{
  "model": "image classifier",
  "dataset": "drawn human figures in many poses",
  "train_examples": 97500,
  "image_size": 24,
  "crop_scale_min": 0.8,
  "horizontal_flip": true,
  "cutout": 0.25,
  "targets": ["trousers"],
  "num_classes": 12,
  "arch": "res2net",
  "norm": "batchnorm",
  "activation": "relu",
  "depths": [4, 8, 4],
  "kernel_size": 3,
  "stem": "deep",
  "widths": [128, 256, 512],
  "mixing": "cutmix",
  "label_smoothing": 0.1,
  "loss": "cross_entropy",
  "init": "torch_default",
  "optimizer": "muon",
  "muon_scale": "original",
  "lr": 0.037,
  "momentum": 0.95,
  "nesterov": true,
  "orthogonalizer": "newton_schulz_5",
  "adamw_lr_other_params": 0.00095,
  "grad_clip": 3.0,
  "steps": 4500,
  "batch_size": 128,
  "epochs": 5.9,
  "lr_schedule": "linear",
  "final_lr_fraction": 0,
  "warmup_steps": 220,
  "weight_decay": 0.04,
  "adamw_weight_decay_other_params": 0.05
}
Rows from block 9, named by matrix and row number. Each number is 128 + 24 x the weight over its row's rms, rounded and kept within 0 to 255. All counts start at 0. Numbers have three digits each.
# mid20: scale 3 3x3 conv (model.blocks.9.mid.2.0.weight, 64x64x3x3), inputs 44-54, a 3x3 kernel for each
mid20.0:128093134117129130140122166138136108121109105112124118117090079129189125105114088105137097117130126115130138117087051153122124109117110071141139092121126109121131097108103122136119090129138087143123097166100102134123131135103131144103139121120109112082136148084124091084101131129123126143099116094
mid20.1:161180136103087111125095113132097108138136100125120113124100106138102097144117105133126131157162168110124135102131091058138103106127106126118091123124107141134115132134103196163126213153124114143113125127120102103136121093106113108124109099111055086089107116128101126091092132103143103119151141124
mid20.2:124160127115148179104135128122171142108143104111137114080065108151125113135132096116116133127115118132144138119101087125144145129109147067155124099147139137132119130093108080105099068160165079124104091093120122178144130135103124100096134112120082139069114128089096174098105140136101176116157174128
mid20.3:113114120072129129091084095150118118059093124077122173132080139155135140147138094161124136123107119125111132119105107116135158105123127125134148154140140147145139147116115114109122115117111134092088099092108134093110118134131124124143128108149108094127086083143141114168128116082122143106142131110
mid20.4:157140148139121120122123130108117145131112134127118115117108131107125114181145138156146160144125131147117111160162125118115143114105133156119116120106105102087095136123146139075103146140062077085124114119147162172188133147142145117135150130138122113135089087155126107143080074111120095156126148190
mid20.5:107152114151100103116112100115115110125136129175127119129111112147114090126087124154108133123106118130114117142117097138115114130098101177166117169165151088097130124152127109167128125142108116115096130097080154134155120121122130114136151153111146127121110094100106082156154099124139075108138085121
mid20.6:165115086189159102109148117127155109115159147117181127129140136110100134110080089125116154135138167141122121159156128131142154162114133124140124103118090133153127158128109175111080165135146141128115120115146110128127115149169098177125154173114117125116138098133117122161132117147104083143133149153
mid20.7:127134099139140121111118124095126103089138155141135117124161155132093156121080117143124183147117106161135145134095109116136125140149127133173147153170101135149111141137144129138094176154109089120106112121171126108147099110110111135144186125110133125132121106175121137153159124123140152085134115089
mid20.8:122104113073078112110107129115158113176174102131138130114102107109158151108126131128149112101129137102120132137116112125129134106127127084098119107099109093141141132102111095124128104121116133117102114086093156144077169151119180128125133170111129102151119117141106116108143136151172150131137130094
mid20.9:109117135122125137108131218105107108101111131103136117127092135109118108118121144136151123106128135097115117130151153103111158117124117120119115135147140121124169084098113115118133123101084125139133162166126098167160107110097116150110093133091156140146101119134131159149115119107129099096110108132
mid20.10:139129108111102109118083089121157124166178121120179090124119100122114093126095087122120142117140137136141136154142115151136092133140095153150156150170167155168175129100165097141162105152145137118152120147151141089140125157131128113126116130102108133158142101141091084102114075091088101128107104110
mid20.11:154154145117132121157145153164210182119116187119167177104117105109098126111131112137131135118098109158160117117149140146127138142142153117105098102086106113110146152152121129148131146148154121131112157147158093121121172189178139112162094139133084117146132124115146136127155150145128185204095125140
mid20.12:143119092160133107135155158124170129129113101121142122147122069130140105056136164158149135131123118139137128143197117147149126108130121117156120130139105106145121098167131103149142145129144136127084143131091119073134123153143130122126139129139156142094131125121113109130168184090151161143119107094
mid20.13:123132142099085135075098148127107161113158155118150147142128134125120115120131111106151127129149134111127135123147138148133136122148145146128149133146112138089099117112128131133109127111124107088079113145124106134133103140113138126117112120148110090099088077099098130150125108154104097131135070089
mid20.14:145135126125082100123122120172132122177168180118152197079093099096105124124105095155168149130118144146137138111123111121125112092120115148121117128124120137145121109109123112118134106116109153127149144102171118119118155123202152180193102140164144138121129143161110151153181135148181130145134107137
mid20.15:111118114130117077166163108124123124103127148132104124148111093160145132147164156135153146105124144122125123143135120152152120156183120136124141161132133177210124147153102138139108138156161095122151119090121131121101116110124101082142116088137105120164128132126133094110126127088187153107145158138
mid20.16:118135147123142124159137084121106129144081102141125125129116129114136101165140125142125129147106108145103114116125125142152104152134128149106132113103140152171127138089120141125109118116111151109139130088131125113109154147112126117101165145149140116114140109132126102128121104110131123121124150166
mid20.17:154104100147148094147163080115134116097105125138131111109157175088130166122198118094115121098133114110149115103128134127131112125123089126142139119140217137157119141149153092118160105158160123136105088116120103163106118113115110122112131128146111088122131117099123095108172146155116131141104162128
mid20.18:126145127080122108110144167121126119141170162166188134124123120074119125098088103140127100151126109154116118158117079106159184137144149128108117143159169149121141098104123124126128094097093121130117115166127093110138120104150113148134109144131127091079136132133118165184113138083075118126120133128
mid20.19:112107130090121136095130137175122138156140133133135135134110118089086111092105087131117127160161117125157140109100150138162154101130126131101129118112133103104121137127123136112118133117113169143135131137145132096119162153168156161159174150112125080073077101062086113111135091097118077132152136128
mid20.20:110148144122096098105110112113121108118140122132117114141165085080140134109126095100122131120140115105130124073108128107126152092116163100063095150109119135140115099124131135106163162116130142144115136141108099110115110078090121153126135099099119118094122156098055129111127115120123147113123111117
mid20.21:120137112154121135082106101143122113136112132169115076129109098165106092152123096100093107155134137114119112099113098122134110112128083121101138141144118120155115074105119086120123129134117128149130120145132130127166127131169125145155122133133107099109119134178141122165073111095106116086119158101
mid20.22:119137127099116132087073090156115087183139130161159157137140112164173111109118109183152158148142150119109117131134149128129134137117152150094146116120124142114117123112108115159128121142112107115119160110102171157105153116117159146140137130135138154134101090091081090140104106083098106123111146146
mid20.23:123100107121106126133109094147154135145146138192169119104088119120136108134161150151133137130149132116144122141168158112151151128150132146138107120083120099095101117139116116143118111133123101159159116116112105180132101178154107158181168168180101117142134143111134147101106161174138146149116094093
mid20.24:113111122118110105094117119191207137107211164103111131168123120120105118146120115119134186144103107142137132122131123093131077136129127117129132122111093128131117146158158087092104124119136083112126108110095118102120221181136109148173082097109132141147145108117152140131125141137113141131128131128
mid20.25:156152157164139132113152132114104096118125092112104105170214187119199217097164170155131152169148148149117128159175114148149165124123154166154154135146148141132162081132152114151187145123097155150154080104140122075118085074124130107140144098137151146134116117120123107145114142160106160139098094101
mid20.26:104123110101129127150119147126138151163182177129162192086115127109149105151127112124136129106123111115116140148154149137163130148158140077101098119132086137127103095121136119132130130118117128153111130143138123145153151120165157158165074148174109101123108084167115132188123141165108117161129139162
mid20.27:120162126121147106107116151096109123082125122080129141135142125083133100130123121104125102124162119123128119124094125134144131146151116154134089095107110120116135146152127112151131141136167099135121111134130091141126112122125150159135113129120112086091094119066101128131113145123158130121158130145
mid20.28:134138146123147136124150099095095128125127090122145129111148135102155127107122115115110156133114109130109113108116123108107118136110125104131166109096148179070110085111118138121110108131117152145116150169124126125123114134126123138104127128135197169170180143101153125071113089083136084110125121119
mid20.29:117120093132091121134163157114116076125105123152105085136124123178160131161127145146161107125136114147143130169109132116105081126105098186105147133094124148153170098109126089114166137123155141135126162167154141171170108087131092104126105073068162125125159148152127148172040087115079094145086101137
mid20.30:131119121104105127146101106115111116127146090114127110120119109179075075133170102125141122142169129127178152085109119133142158122155122126113120148126170087083126120108115097119119152118115122151109129159096138142114100143121146155143102128119105117090102127115141108134129105080119121124082109141
mid20.31:140125124069110097082143120135107136118106101137108124092126136074103121117112124146146152107108088136129107132124126089115117071117129144109149114094139141119134099096121132137152111107155142144111149109112178117093115117136119101088149112119108104099083097096111149160101136156117103130126140117
mid20.32:111066112114094073162166144109130137139142105093131114120119115144141128123095103169139113104103142145128147129120144128109141116096123121141125169145113178130168121140103157175156110138128136132139139104121118082118099125138103124142119151156154138140131097113115112104126146108150147113145092096
mid20.33:115110132093102115128148131103128099082127082096131191094119080129134095131127083079126128086095131118161135141137142155178133147088140112088103136164176102140137100129116064093129115128131086118107090116109115151091127122105145156128103154173074119101088138125085136116095103133075102091097102128
mid20.34:142116119118096129122098122114184115139162115172159086105107106165118128163185142113123138125126125137130131123133175148121111137119113111140152157110144159129097106130082123138091159181145144128122159145149094180169119178173145155146147109091132089152142112134141107130131119067134162108124148088
mid20.35:154140100149149117097138106110084130134134150138112124088111126060073117131102140137133153120114134120127119141133169129092128130126121160136081155121105120106182088124120126119118115097102145138113103150131121139127137113127103131147121118111130110107127131138121122091121063095112130115114115153
mid20.36:163174141128138144098081099156106108140112092147097117134172147101131111140136106114137125131123111149151125110126131111112119123133122156128151135122165161121127121098125119148115158154125119144162112141169101147169158179188118148174128143205197118100166140111145130089093068138125111121118137164
mid20.37:105120137149120131150125109155185097143156119134098116162145123131123124124098115136123124161128122146137124144167122117135105150084109133094107112101149119154193101110108089107089124116113170160175111104116111106113136133122141131129144087115131141151143131144144098088160134139160120106123120144
mid20.38:138128132118100098113102143136126139159114105159100128128111120133114144106111130143147117139152170107138149126066125099103132156111140120124109110132117115132130119116136161139131158122130094074059133115104112126126180156139186144082154098083109098085114092112116142204126116096145104104128116139
mid20.39:077129126127124128154170128131128119098119155110084137119155149135123141151147154113118115117143125135153123090103128076107115122129148086132147127145110126142121158113118119128128140107137112162138193169177165176140126104103114124121112112132112141114147140132145126108090063099115109077137086130
mid20.40:138122097140080101163098146109097114114088129108098139123163139158139128099096112105102095112110126113108111107087124150149136113151139104124117124122119105132146113145151145165107114144090115148119149132152161158162153130138139068105116135139137138149128084130121126161164134102155139145098117121
mid20.41:131140124113131127119125126121086148167098135203173131131114140081122118081134158116105111127154144126123132099147168101145161115078120108160138137144146112200179121148113164134133130074107132102089148148100153129140134079109160136118149156125126112095133142091120107073124118127114113115138134118
mid20.42:144186119206127105116159097108125135081102124093099134165129123188165143099140080117111135109106122121123141118136128127108120126128134103151126141129147117116127148142165140148177123146182205186129233164137116095090136101135088100107120123132181143133163154092149099089131186169133149166161109114
mid20.43:146149137119109145081105141086128141099129140139121150119130151117125131113111145149140137137130105150146153133131125138125134104092153121143138160094088154179079102131139103090141110130118136127133102098150096119136152162126128105141107120136116102116096129120106115139111139148104111145125110120
mid20.44:118117110108093118146121139158136105134148100098123138099080125129097134116102123122152137150141148164132161124111119137127149128128163173181159112137151120118091138116117126119101150117123109109087104089072116129150144119139136167118118135148081110137120152134133176142089097113098128125124128178
mid20.45:091115120143096142100141141100111153147149155117150124138118120146141141129151135132126108125121103102100123107083109112125182128154160137137167142113113124121118118136108088126162075139138134141144145130141097092097150118111148114142109090125114116139098113165118132179122169153089102129107123148
mid20.46:124165105094140139110128098091139175091121112118087123077173123128078114110113136110105096113136135101119144095113109141127114095114133123135140113118112135096120135100115124117079150173111092119114119088086083091118105117094145152087143153113115107141135143131111107148097109127100136128110124131
mid20.47:111096127105070125147114133156127100127114108139129126191133118200138135141133106129126114163132152147121154126151158128135156113116148115134119133128119105135121139107118130130117115144150134065118119065108141108113112119099113128122134091123134157156122149150115123152141140123158144097148152127
mid20.48:121140110120132121142152130153138157142122156131148157111118110155113123151118129094084081140141140117102106146125086164128125130109129107117095104137126125160127101100075141126109125108092162143124126128129129127104115113138124125161147171141140079091158164159131155171133086146156136132162170132
mid20.49:103114126133136112102149125106150167110100108121125118098108104080145138066086132127148137145168164158151149121160119125141149137151162118105098096051130175112101108135123096140123114127139136118122149106126131115124106122167099098129154121119105135145095111129095113104101128140097118143123115117
mid20.50:125154170109139153115127134105121095154123110131118099124132143115126108148146141132119114150164145126127130138116108110134121096114085152108103123117148131168114111098150128129091136153158143153104120134089147136102098133134105137124128126087130120121141088074132104092118138136109126137118139097
mid20.51:148142132125121110121120111143143129103106112109102085121150093141156124131120086124120125146126136133116118180165132163096097121121130125160109108144127103148142138111114083116103092087076139063112153131106149137110150120157153108125116123144138182139159162103126141114139079078102068140112074128
mid20.52:153149129128103136133109167168155112249151069203173085112113130106107123118143133154168148122143132119148124143149148162131130109114105131131131138120136134137131172126143109097113103129110117159171122114127110112126209206098188128067156154121105113139124105120144141114082119126116109125099128126
mid20.53:130131137128126173095113172170168135134142138145143118114125113145078104123071088113115148108131135104112122089097102105108132099110132133108097128111117138072105167158178176110112123122105139095095112070132134126117107175144104170153140146156093104087094078096093126087117121137115139147102116123
mid20.54:155137121165173124124113080177157127211138115177164085105119100091130114119116119159184159153159160130126145129123146112100113145144114100066125081083095136120130102125122165130144135136138171191126102168109154139131162156156183160095180172073200125112120119090121127104105114139140101090111094113
mid20.55:098108150136104105157148124128102146097125136100127130173123092217157106185197161137152156133117125152123120184159145155132127172151137141127140201124101167172140163138111150158150123146127092119137093150129141184123119126182098117120102087118150122130151105119155094108139112079136160110147145118
mid20.56:139156126152154103089111079113134153136132118104129111143144155088113111091113133116119124106119125101112111163147139121120097121140119114151149166138131170139124098111136124131147117102109103105088104129102104092110126140179121120093123134129150133072105137078087128121123155140137139118147133142
mid20.57:079130092165161186113138136122121140124140108124143109163155201104084138102124122119117114126133143115109119108116101156096102129116125145176170126119152100108094156108143136104102071076139127117125084092135137117134102086101150129113132110105124138103086129161108168131135165116094101119083137120
mid20.58:128137157114111147155154138106118076104093122107121112120107103103124132094094084130110130165161159171185140138115107126151135169099087128112126108137173119150146100130130135125161140142147131114122116125110085128143108103113098090137103074118102073055144152102149139107111125127132129141160136118
mid20.59:094097136104107115142121108130109104146118134144106127085137136086130147105111093149184147146160163146163152145168160133138156113099113096154186086135189147174164113098110128101120154118146106130123077128082114123090132126102126125093110106097142127102101104136113130146156152135139100099097057106
mid20.60:114119141064113108141108121116129140126105102123140096140109103137107120124122076120116114118128141085103126120148102128097145153134153114092111145112107116142115100107117135109104092145086121153099107089090116126119100091110088126121116153107098146111131123125115101137110150114108119084120081095
mid20.61:127113150134148147138134121092073089087123164146174158112162155121150133110114120107094147126169224136138135149163162156139109104104109134117129130119109105083124108095101143171128125098106161157123132118132136121121094072104086114177210187138165175164136123128134072097109086060112128136131097107
mid20.62:180121074155165121139134151108134078085118108113121119122125092129109088118081117102110109121123130117117120100082102111128119108126100128120122120113144105079113103119121108130103102125115132143138143124129101113125103121156103136124153161116139123102151050066133126132113129084110102059117087064
mid20.63:132119104098126091148093089092085101112120118104130144166101132140099081175149096106142138122146127115112090114104122076091136085134135127164137127114098124122123112123105170148117178160160142112108130126122163128130142087076130157119107102132110131140094116132112089106110126090146101097147122144